{"arch": "poolformer", "model": "image classifier", "dataset": "cartoon faces", "train_examples": 203450, "image_size": 48, "crop_scale_min": 0.8, "horizontal_flip": false, "rotation_deg": 10, "cutout": 0.4, "targets": ["face colour"], "num_classes": 7, "norm": "rmsnorm", "norm_position": "pre", "hidden_act": "relu", "mlp_ratio": 4, "parallel_block": false, "inner_norm": false, "patch_size": [2, 2], "depths": [3, 3, 3, 3], "widths": [48, 96, 192, 384], "label_smoothing": 0.1, "loss": "cross_entropy", "init": "trunc_normal_002", "residual_init": "scaled_by_depth", "optimizer": "cautious_adamw", "learning_rate": 0.0014, "beta1": 0.8, "beta2": 0.999, "eps": 1e-08, "max_grad_norm": 0.5, "max_steps": 21100, "batch_size": 256, "epochs": 26.6, "lr_schedule": "cosine", "final_lr_fraction": 0.05, "warmup_steps": 1050, "weight_decay": 0.4}
Rows from block 5 of a small image classifier, named by matrix and row number. Rows with one number belong to one neuron. Each number is 128 + 32 x the weight over its row's rms, rounded and kept within 0 to 255. All counts start at 0. Numbers have three digits each. After the name is the row's rms in percent of the matrix's.
After each neuron's rows are labels from the 100 images, of 14848, where the neuron reaches its highest value: "peak on" is the class under the peak. Only what is clearly more common there than usual is listed. The data: cartoon faces.
# fc1: MLP up (model.blocks.5.mlp.fc1.weight, 384x96), inputs 0-95
# fc2: MLP down (model.blocks.5.mlp.fc2.weight, 96x384, transposed), outputs 0-95

fc1.113 108:104131094099072171156147087122096071144095146125170089157117160164144183130105158131155138164173087186101125121146092097100170167138190144118151081047117172120105161107164137134091131105089106042138121108139097135110170072110121137098155140126125114135104133162135213096179124130144144099
fc2.113 110:164114110173144141091158095144081191095080140141106100062084113161174164118168137077134165070167137146093139137156133052093176121124111151142121122154170106200175167160150075112151102105125125082112144116072121183106156159132089141156145129104149111096135149115142097114077119090110113072
peak on: clothes

fc1.314 099:136114121110178145154155137125166131195116185152148077133120122129188135145109141106142134114133126147174150140129134094098158186174097118162153077033078166120121127174091120161123155119156160047139150073193084148089144090130128109143186102086149136137140112151094152101145096116199153116
fc2.314 086:179134114132113170099122145153115084097101126125146093096104069123182126085131127022139125160145101144044179148127104040123143139120125149143157130131192088200133127160126076097118118107101134124121143101139121159106179139110103188129148118136170167059140131165095106106105137104124090104
peak on: hair

fc1.41 121:147125131156153168107110065147175108129162163096075134135148118094135099109116085123119172070110179148138180209098142113145088121107084133120109101134180101097169084100067119132148088168127137147119216139150116118137119073151138104120178108122094186090139079105130094097093140081178134161
fc2.41 135:207128166110129136078139126143149130044142125105138081112151079087215103085164103092085076151079122132123189141117165091158109152128117136148098154123106148147200086131097092115194142116139132161112154099155127155119131111127137115094186118117152187125200110084160152119128133125155095135
peak on: clothes

fc1.107 122:139101116157176120161179183110153175188094156152107119126096182165150170156104169109148105087165179126193140159150112134067165139135047152150146073109103167108147170159072144130144129120166117068124176116113114151110137132106169138170169138080125134147115167060110111130100105146148132091
fc2.107 112:188130107164128104082175094113079150090084146139113129128091112158201172096158146099130149129165110102079120123159156051117169139121141128121125142144158095197206164153178081154172125112114155100109114140080148195112151148162122127107178135135156097105177167154148124125087163129103089089
peak on: hair

fc1.187 120:164127161116105188124151117218142143128182080104124140115152122095128095099156132127109202139094153177115136144125167168168086126109031172110136099127104075119155080161110131154159137141080143136127116169113152090135125147089123178186154136099095141093151094192164142125085131120182098146
fc2.187 124:133130148120155154081111122109162101093143100097120082118145108083163090118171091057077055106075131174156171150096130061147086120122103132157075119116112165195153077173095094091162115130140117157120207093131097141088114128100142141137153119113111165144163098091131169101142099075175138136
peak on: clothes

fc1.99 114:134148136163113136119089116123189103137137156063108121145152115109119085089120087136103143104096186134122132221071139100165074133071144130106096093131169112124156074096076114149118088195090117131129139164138146109167127057146183098151137130147080124083145113067113092114103151140184117171
fc2.99 108:160103164098123127065147130134165156089156151097113110119163090087189091121138098099065080121079130109128169125112171051150099110132104105143079159145102132197186090154107100136207161118140133170095133142131117150110099105112161146112186123120113169144188080093174113134113124144154073142
peak on: clothes

fc1.226 106:137126143097120200090136191250148124136156111077108135102121120100126111097147121135101172103092159176100139180125135156154104121091090149122125085112127082126131104157145116113119086140101099111129106151119111108122097148090110137241165124104089131093159080184151108092115085120187130119
fc2.226 100:146107141133158160113128141101147087085143087113103080122137104083198109120164103044074064133067117178132167137123133038138111130110130132149087096120135142197127077172118079114170107100137121153109161074154092169096145109103145143128159120097146164160184111100110131101153110100182134136
peak on: clothes

fc1.75 126:127065113175161098174150174122140168180091156185116140102082194158153181187113153121173122088167158109198128156136119113078162110159065125165147100129104113106135171146069147145120126130180123071122172142109129146105140146115156123176171142084129132159091156068105102133123123142152132088
fc2.75 105:182121118142155105075159140115084145080083134136118128130108078138201158064157133085128149134164084103078152109138150053111168151119139123109127149155160096205197158162178090136165138114124160090115112119095150179116169155143102110112182131115147138120176145145157110120075146116099080076
peak on: clothes

fc1.163 111:175097148104169152156183171130167182201150145112141072095146139094194139122091148125152166100124151143210119151133160127114130155123098120181178095083052161117166131151075155170188148144126135080096145132156110152130155102121164143145160111103150117164135108067140141146142138182167134114
fc2.163 098:173099114149134152088161141139092172086088145142110091085086130159148160103155142049137149106159112132088136142133127014109160126119103114144120154151170078205192157186159106127151127115082131108098127132056132180121141152155114155119139110127145101111131150147137079106086133139107065094
peak on: hair

fc1.129 115:121081135142161130186149150086145139144120129137165135166152200163132164132102160121186144154151137106161177121136112121122130095156086157114157032145145136066115138151125197122104174159119102071115174094127110104055118126101137168107184110134132157153104124076154137081103106116195078163
fc2.129 095:153086096158107134142135109150112169147109117135079110103083166161106150140137147142160121091151105120086083102152139009119131081129142147144142147158137145230152147156175121139130081137144113129080084169063134135116110154150116120158126143122135068121101157121111118127090143202148038111
peak on: clothes

fc1.240 087:137089121138150159137109151135080076095117141134132159162107108116128147123113127119126123201136118133125147151112155155161142144146153100150178060119172108000128116103106107140131150097155179084130183120176109141082160159069137167139153106135181167095115103110066111141117138106191123147
fc2.240 112:160064133170115106126121147112150160101125111122074127112110141143105105099097139091136097096118152089104099145098132041143110099092132141133117177128187128174198133120142155123147133185146112164050127139101143100143117128194094111148121097107121081136092152158136116118146133221090028150
peak on: clothes

fc1.9 092:122069129134136089165164176121142184184122134136121120112115160117157160151114145108174122086144159129190152158126132089095142093140041142205171087138088131107137155156055162151138121130186116075119162147122101125106100108088159124205196138098140149202103114122145125116137103119154110120
fc2.9 083:140158096138156155112170100116079126133076138152148071149099115167166170114155148053147165133177104157070144123153123036103188158150163105122121143165171094198162170170156099141145143112087143076128114129088137194123156144148093126091140145154158105109138158161129113120092141094112096075
peak on: clothes

fc1.181 100:129119120084145195172152175100122127148119195139164123175194187171111180120071148120170151171152126104143147099150115169112158114111119111126171050151167125084091152142132165137104156115140121087129131101171085139129124109107115205053153131123134120187118133146183107106117105129188101144
fc2.181 100:100087098171151136134124174076117154154097085145091115132092156163073143133095141087156142105159134096148098146103090015107136074081098138146136117146157128193134165172165163142098128159161107126069149158100130114136116130164154095149099097099115086123072136074115091099129123167146055122
peak on: clothes

fc1.133 094:119120098140071192144118079137109099124140136129135094185116149139134141144134138146147138138156096162144138100108115093139140123126131164187151052079082156117135141096155110118122103143125117033122149147117105105107117056123173174083175124146154137173124109152130240100204155098177119130
fc2.133 109:159116103180132143093150107128092165122075119133112088068084119162134161118175141057128176075168131157098142158150132034095171124089120137129109121150166099216171162170179087117146124117130108089098124116070109170113167148129127127144128109098130106113112144148117079104095101082101111076
peak on: clothes

fc1.179 096:105110153161154129083101164131149103107160168088121129131117088090113104083170052132095122165122125133105170143107138116147093137082075136134131069102162140016104096159114161103109157141053142117127190113124175077126157125113109115108149111141104172108111071145115124118123162097192067153
fc2.179 093:104090149125102115143126135134190108152195114130153073156180143115100093167101120130123088156079158093141116166108134045176082117120127162129145130131150175215134108122144182159131167163131167186115124159175158082167105106134108125106119135130125133146107107081150117139116141195165070198
peak on: clothes

fc1.306 096:127119138135165025130150062056111130123128152137139109139162141134131172122129106108132156160139108110114159118170124148108157091156097187110124071137110195064087132094165121122097145128025088087113152154101123117136155162105099136065122161146145140150142122135173117129089166097193091118
fc2.306 118:077107151134137134186097132124167116161166137114110116144162166108067096159126114094126104119109135109146131165109117002145090080109138114157145126115127113231063101183125162124088133165098101145093123124153124069132101112116136131167097100130114134154093109110142070125165129148169067159
peak on: clothes

fc1.170 099:164110145122158193180158175126163157175132165132147133121163171138083134170086110134168186106127139116189153095136186151134124119102073120120138070156141129098138111158128117161128082173114079094111169133141081120077104123117108184075146072124150134130128126072143166084090122101215116156
fc2.170 097:136078090147154129106106166141125152139128098136086087111092117145075119103115120069135130095149126148120090149114091027108129095095093160164138110151136178231149159156153147121101101136160099138076124138076084109135097104156123135148100078078096077126064136139091122081100078143122083135
peak on: clothes

fc1.43 095:146123142127112172146156180183157145164140101102105132116125154110131113124151111110117135099124143235134205180156132117119107077063110174128128120167134159063116106132134147127145149192067125137101155140098158108126096146108129149162162104126122188074111125120136170094096161064180055129
fc2.43 078:152125170111153147104096127106171081109175128112133024123157106084125079100111108113102082157075130124136145106084138029155077153131126119165108141088167172231128084138122136120141137124133132191134170112162129104144102118109083141118119119140121160146161080133119159129185133147137095168
peak on: clothes

fc1.102 099:134134143115056101103113126136116159094130135131162091104118130121124109135135131143118118156107144051041050077117152141157123156142140145102116145107104097217158128147129125119133122099151108136144031139115129114146119139105068150139128144140139051106127116124128038176104158214163156130
fc2.102 102:113119104158161133149135098103130097140109137128119053142130129125151141132168117015117122106107106196147206153151110027109143115115137140171108082124139116153106106177102097108121119128122117079110181090144105157091150139105111144118143105122138186154158138128127174092110105032183134115
peak on: backdrop

fc1.193 130:155104159089122119088153203154153120153164054085125109136185117096166135079135142116101102138094065168121125100174129162141095116132153144105101121145094172120146084147183151097163164122147162133106102105126149104124129190072141116138179139099064128164133095157181179127126099142186057142
fc2.193 122:172133152110142167078139132122173109082147142084147091106154098078189091107190102074066065102058139161140165118094170086157076141140131124164072117130106143166173073158124079128194123122134141171124132104152116150088118103116140121093163138146129159145187104091143155124145132094168140142
peak on: clothes

fc1.353 107:144119137151140097117130125161128092106096062148135119152133150145094151131145129108149086197155145151059110244082129142166134061142204113215158111129142130112106135112084143079086171132128148133135119160130143135127111170084089177088079137147128108098087115157122098143120135142171123177
fc2.353 121:080092117141120122180111128124159159173145140123096095147149199150070123169115116097151140105145151113166120167139098011132118092098120130137143096130112131226091130173113163132083120173114083140092129164126105083127098124124122150141115088086109102145070148117140107087095091144180069149
peak on: hair

fc1.340 121:116087095081112170159147079113109097152099141135137136179153179146150181146102182125139155151164085207111144114143120156127161101165207093075133094134119150098124161103180136101112129125080099073120106152152064139103131137090096107090191133119135129080114133185163165059104097122125147118
fc2.340 114:158134101139158147084142142142070148096068124134126100069074067129201158090177132093116159102153092177104136153138107078083167139123130127148109110158165098200144145166181064126147118076106131074131136089084120192097168131113088109141144135124138118114153137144121109140079125089112127063
peak on: clothes

fc1.139 110:131129126112089190146159161129136157172131150155157040134131162142168152163092189114138154126142136169151115155148140096104148137171111138171143094059071182122142140130096141163162147093091109044133131105112077141112145056116154171126190146079153115192149135092146165144163116155142128103
fc2.139 114:146125116165139128095169119135081176112072134148111106080081132171161167102149152067144173101176120138109130157144126026091178144104081140135135140150161112207159175184181103134136134096088132095122124126062118186122149126137120106158146120120137100122124150133131081106084113106084092071
peak on: clothes

fc1.71 074:146127139101052123104089147118167139131134124116149103134156156130107106158100110135131093129098138080072068109096134163160114133136124133141088088095104152220164114141127127108120114125200084100131045134129124116115111122120082158125142108130124048129118109107117081167098150205232154136
fc2.71 095:112106104165156114145137082105125105146112121136119062141128134127138140129180124010124125095109115197141196141149118005111138112123141148152108081133128110183114113190101095110121117133120111083109159095137102150094143162098111134121143107108136169148149141139127151086109102053195121124
peak on: backdrop

fc1.84 086:122157110080148156150198172122132131221122157143142105135154129160083173122092178120148137132156136151187173147162097137074135149149121128127171081107123152091096135139100192134094159099132147114111158096148112118130141134088117153181131153089055158144066127116165139082137070101212129117
fc2.84 064:112098109175107180147151148104096166130097168168113097126096141160153147168085158072127124115127148088122090129148103032102162109104096164164148167131150115188111149124126105148114150122110119111084118131071139159126119148164136155188124119118176068130128167094114079143123149191134016107
peak on: hair

fc1.298 102:113149106088157116174143185091116169151097140131143203079128136125187161125092165125132130100142124074135104110136149175098147164156176042109134107184167088091112114131118093132137107118156099088154139104147084135101131147138119076163189143123133096092088149117132076116109110134209183070
fc2.298 103:159067097137113148081132097140107124113082157107105080106099089119152128098158122061111126087131100163103149152128129012112131110095147142148098110143154120243155122150177087119159121122151107101080135118099093157092146140141104095100166084080105107144126145138142126091110107102143057090
peak on: hair

fc1.325 067:117098159126036119113109118169160138095129146113154076120155171134098127117133119127136135157111113064068072104117143111179137118115083148163109069068100125194133111140110133127093125151185095057115080152129128081126124116115094173167158099112116061112141101092120104128109141166220107142
fc2.325 082:128125106163153100152129075101115116138112111142122041148132135132139136151166130014126123100121137199137197154147115000114156117134148151165108086119129121203125126182100099106122119132136126077119168100151110156103148172114105136123135126122126168132145136138140145101110106069182119115
peak on: backdrop

fc1.322 112:116116097155147104159160185123144170206104172159133083124114169154170171154095154127171133101148195127188114181140119131085145118159061170165139086101126159117126160134067137137125126105180126072148155122114110129108125129098172139197170177101136114161098145059134079116125106160161132104
fc2.322 112:180123102163138112095177109099078133106077129148110116132097119157200167119165139083117137118154104121087130106166149029112180139126161120104106129145158099200193163158182077141178137118110150082111093122090135200104158148145128137110174125133155105134165174135151113124097145127115077085
peak on: clothes

fc1.327 122:115118117107098173149130067105102060118090100157176118165149152157158169138117156138175131190186082170107141121112091128129171118172183122106171101097123132101110182096174164136101149115087103035120132119156108118117139102108106135069169118156151142125105121174126210098167106087138149140
fc2.327 111:160126112172140143079142116139072148095054120130116116052070084136196158089163127080110153091152093155076127157141117079091175138132158124139099117139177089169161154147173059119160107081128122083120128101082126193086169145110103152153138124117142123102142135149123098127111121129096105060
peak on: clothes

fc1.297 110:129111134114111189135159129124108102152120140156155049151125140150152156144097173133156165163178103187138142139154111124117159156183147130141167093065080170119125179132099159158118182096088145045148137104127115134118143062087147179098198156132155132169107118106161215138171132136133142130
fc2.297 110:175126126173116130084159119145066168095060141142119125067067116153191164106167138083127155121166123142087117156146140070097170145112110156130131146154158111179163164149177085125151126096103147088121104113063142196113165153126099113161162127127146105105136159153119093125066133126082100055
peak on: clothes

fc1.286 108:130100083165158110152159165122161169242131156147087110148117159148138149134086138098185127060157195146193135184151124131084123128136065158157137072103120146110160159144070161134115131127169140081127167142108108147114125118094159145186188138075106139147088138094113117116130111132150108115
fc2.286 089:173153124150134099108168124098083147103082124152126116141104121160186165120172155087116135132152108100071131129165144035112182157139156131098109156132145123188188162172169085137174163128100180092132100129099162188103161171160105154109169145135159101132160163131152110142067160152091091084
peak on: clothes

fc1.376 095:121074084144158095141188057059104096141115142129107089160123151154143177146133145112125087134170150148139152164149130118082167108161140152087123065101132131070123154084115130131090173096076182069106178086134120135103134210113146122067170120131142140130082142142135108094154132092162074120
fc2.376 090:058133110130133167158084119121132116155134118126151099125134135126074116164109123113147138134141106157147117183123077015118112119116124116176156081121118134255046131187142159119065145134164114116142149111136131095135124126112126090128082121141122122142077116097115106140117128114164104137
peak on: clothes

fc1.166 115:108087148135180073167160165140128164144102155161137210102107199175130181171117167137158129104172146106161144144137146171101155108153106096137150093188149091103126165154084129121106105133156109086131167146128085148100141179093128103200178135087138144105112115114124084084067076120138155101
fc2.166 114:171119103155125101089135125137070111096069126134128096102077092135204154099171132063131154115164078163100160153148124061094169137109140159121126114147173108179148147151186069117150118101122128075121130102097124197099184157122112118118184117119147148114162144139126147106084120064109109059
peak on: hair

fc1.40 091:119112125128108163158111099107140119157112148130141051167158139144153135131139086131147149145160098172161157142092150085148152127151121143177135049056049187117136150128095120148100140167138115023122137127147134101098122073163128124117185107155164142168118103132119190091158170099189114156
fc2.40 084:174138115145156158073156091163101146094095103128127036096103095145155151107161138064143143091149135183086144133129119007110159143118103159173114125149173103216159153175163114117131144110108144102118145129077115182143152150127084132137124123132138120098105136158118092107095105094122105083
peak on: hair

fc1.24 101:134141149121063155127150172177129155134157210068133160102141130085172111113124127128103146070088133170125151169166135110132091094100146164169102096086180144127129082104164126100162101156085135153139112115123112144117126115117143182203185122124135140035185123108161150092073122106175121124
fc2.24 094:176113141126131150102129105132175116092136126098125074104136144092164088119147112040079051102061139164138161155106151034156089136127139125195073108108093155186186086173119112099187134143154155158115147099152122128111094104097123097132166117136120145139170118104156144109136111103168111154
peak on: skin

fc1.32 069:160132158099024129108113103132126148094129114110169172099140141111119106133135129143123109158097140054051087123115137148163108147138108151109123091055094101187161106122112120074137133126141091104133071121135140112128119125105084187182141112171154074076150108092131110168102143175213158142
fc2.32 081:126121107145169120153137100094132114158122121134119053136137131129137140128153127006126113105109099176149188124151109000109142119127154125185115090113128130178110116202109104113114118117121125081125165099145103146105155139117112128144133110117127173160144135110127162105121108057186133116
peak on: backdrop

fc1.67 092:120153115099081208140129060148129062134095106118152096170141144138161137115128154120148149153143088207104155144123127115151150171159190118148142089077104133105126139085153129159115147107066147046137130115126121127106143072121121147095187146147137154112137142176134225091184168098134143133
fc2.67 095:162119110169119128071137138138071154089067137140111129059065101144196161090149129071119161106168101153070132154154127070091176128129148127130130122144188101181156164133181076128153115086132137087131120103067131192100167141103111141153138133112146132085143137131109098116099121118083118058
peak on: clothes

fc1.27 099:134089155086135141118182193179148132168125110115155131128162160132180159145120155119121120116127066154130155147205133149131143104185138145113114066146120152109120132161180133089128129118095104095111117112134103140085164178068076118167200131087109154179138122171200154073126064134180127132
fc2.27 074:184125143164143126103159082124159137084138132113130075119140133093196110139171123078071098108068146168115187132134153059143106134127171130176083151152095137163190085158120082126212111126102123163115094106133129164098122075129127135117177141156162157139184133123153159146127156120179067144
peak on: clothes

fc1.342 100:130109123106085210127126087148107082113108119142153068158130111125166132132093171126121158165168080212116137144130104126152155136187195127140175089085086171114136170086157149150103166104077123033128127113129109127112144068106136146067196136138142129149119121122145191124163145125130126138
fc2.342 093:145117117188118101088157096134071149084068143135111143073071118160180169111178127082123159121171108136082134171165141062101180127123140145138126139146179078188145163140170081114145117103109117080116118101072140185115177155133113120164137123120147110096145167147125081124086118109082097071
peak on: clothes

fc1.1 094:128129124106152152123148166144145161153120167125147037116114122126207153107103162132136171112136162149172128163121123122116146144135105141165132081070073197112140138121054117113145120088130122075144140110126142136127161094125145140180210192110106130130177147035108120104131116158197143086
fc2.1 098:186118117147130142086153106130094154085090132137108090092084117147169157114167135069133126119161102133083143141147145002111167140114124121154111155164155109219204164168150097127169147111089146113102126133062139187121130139142120148138162127118138114133147144119145091107093131136090061091
peak on: hair

fc1.308 085:135078150136120069119143115139081118102105090131141255101108150136178169149154121112147117139143081088110143132151139147112152093154157082085116113199213052110134152127144121089123149113118115083137141117124140095106152183086117119174184137127143122097139109157137110098099111082179141107
fc2.308 092:152116120162156159080137096152099168135081107119101079071084132142161141112160122019123144077146118179130151156117139035114142115082148125171102096133142109194166145192192098123164119126096133079098155136073128164109149113126122133137155098111133120113125122130134153101108125064157110076
peak on: hair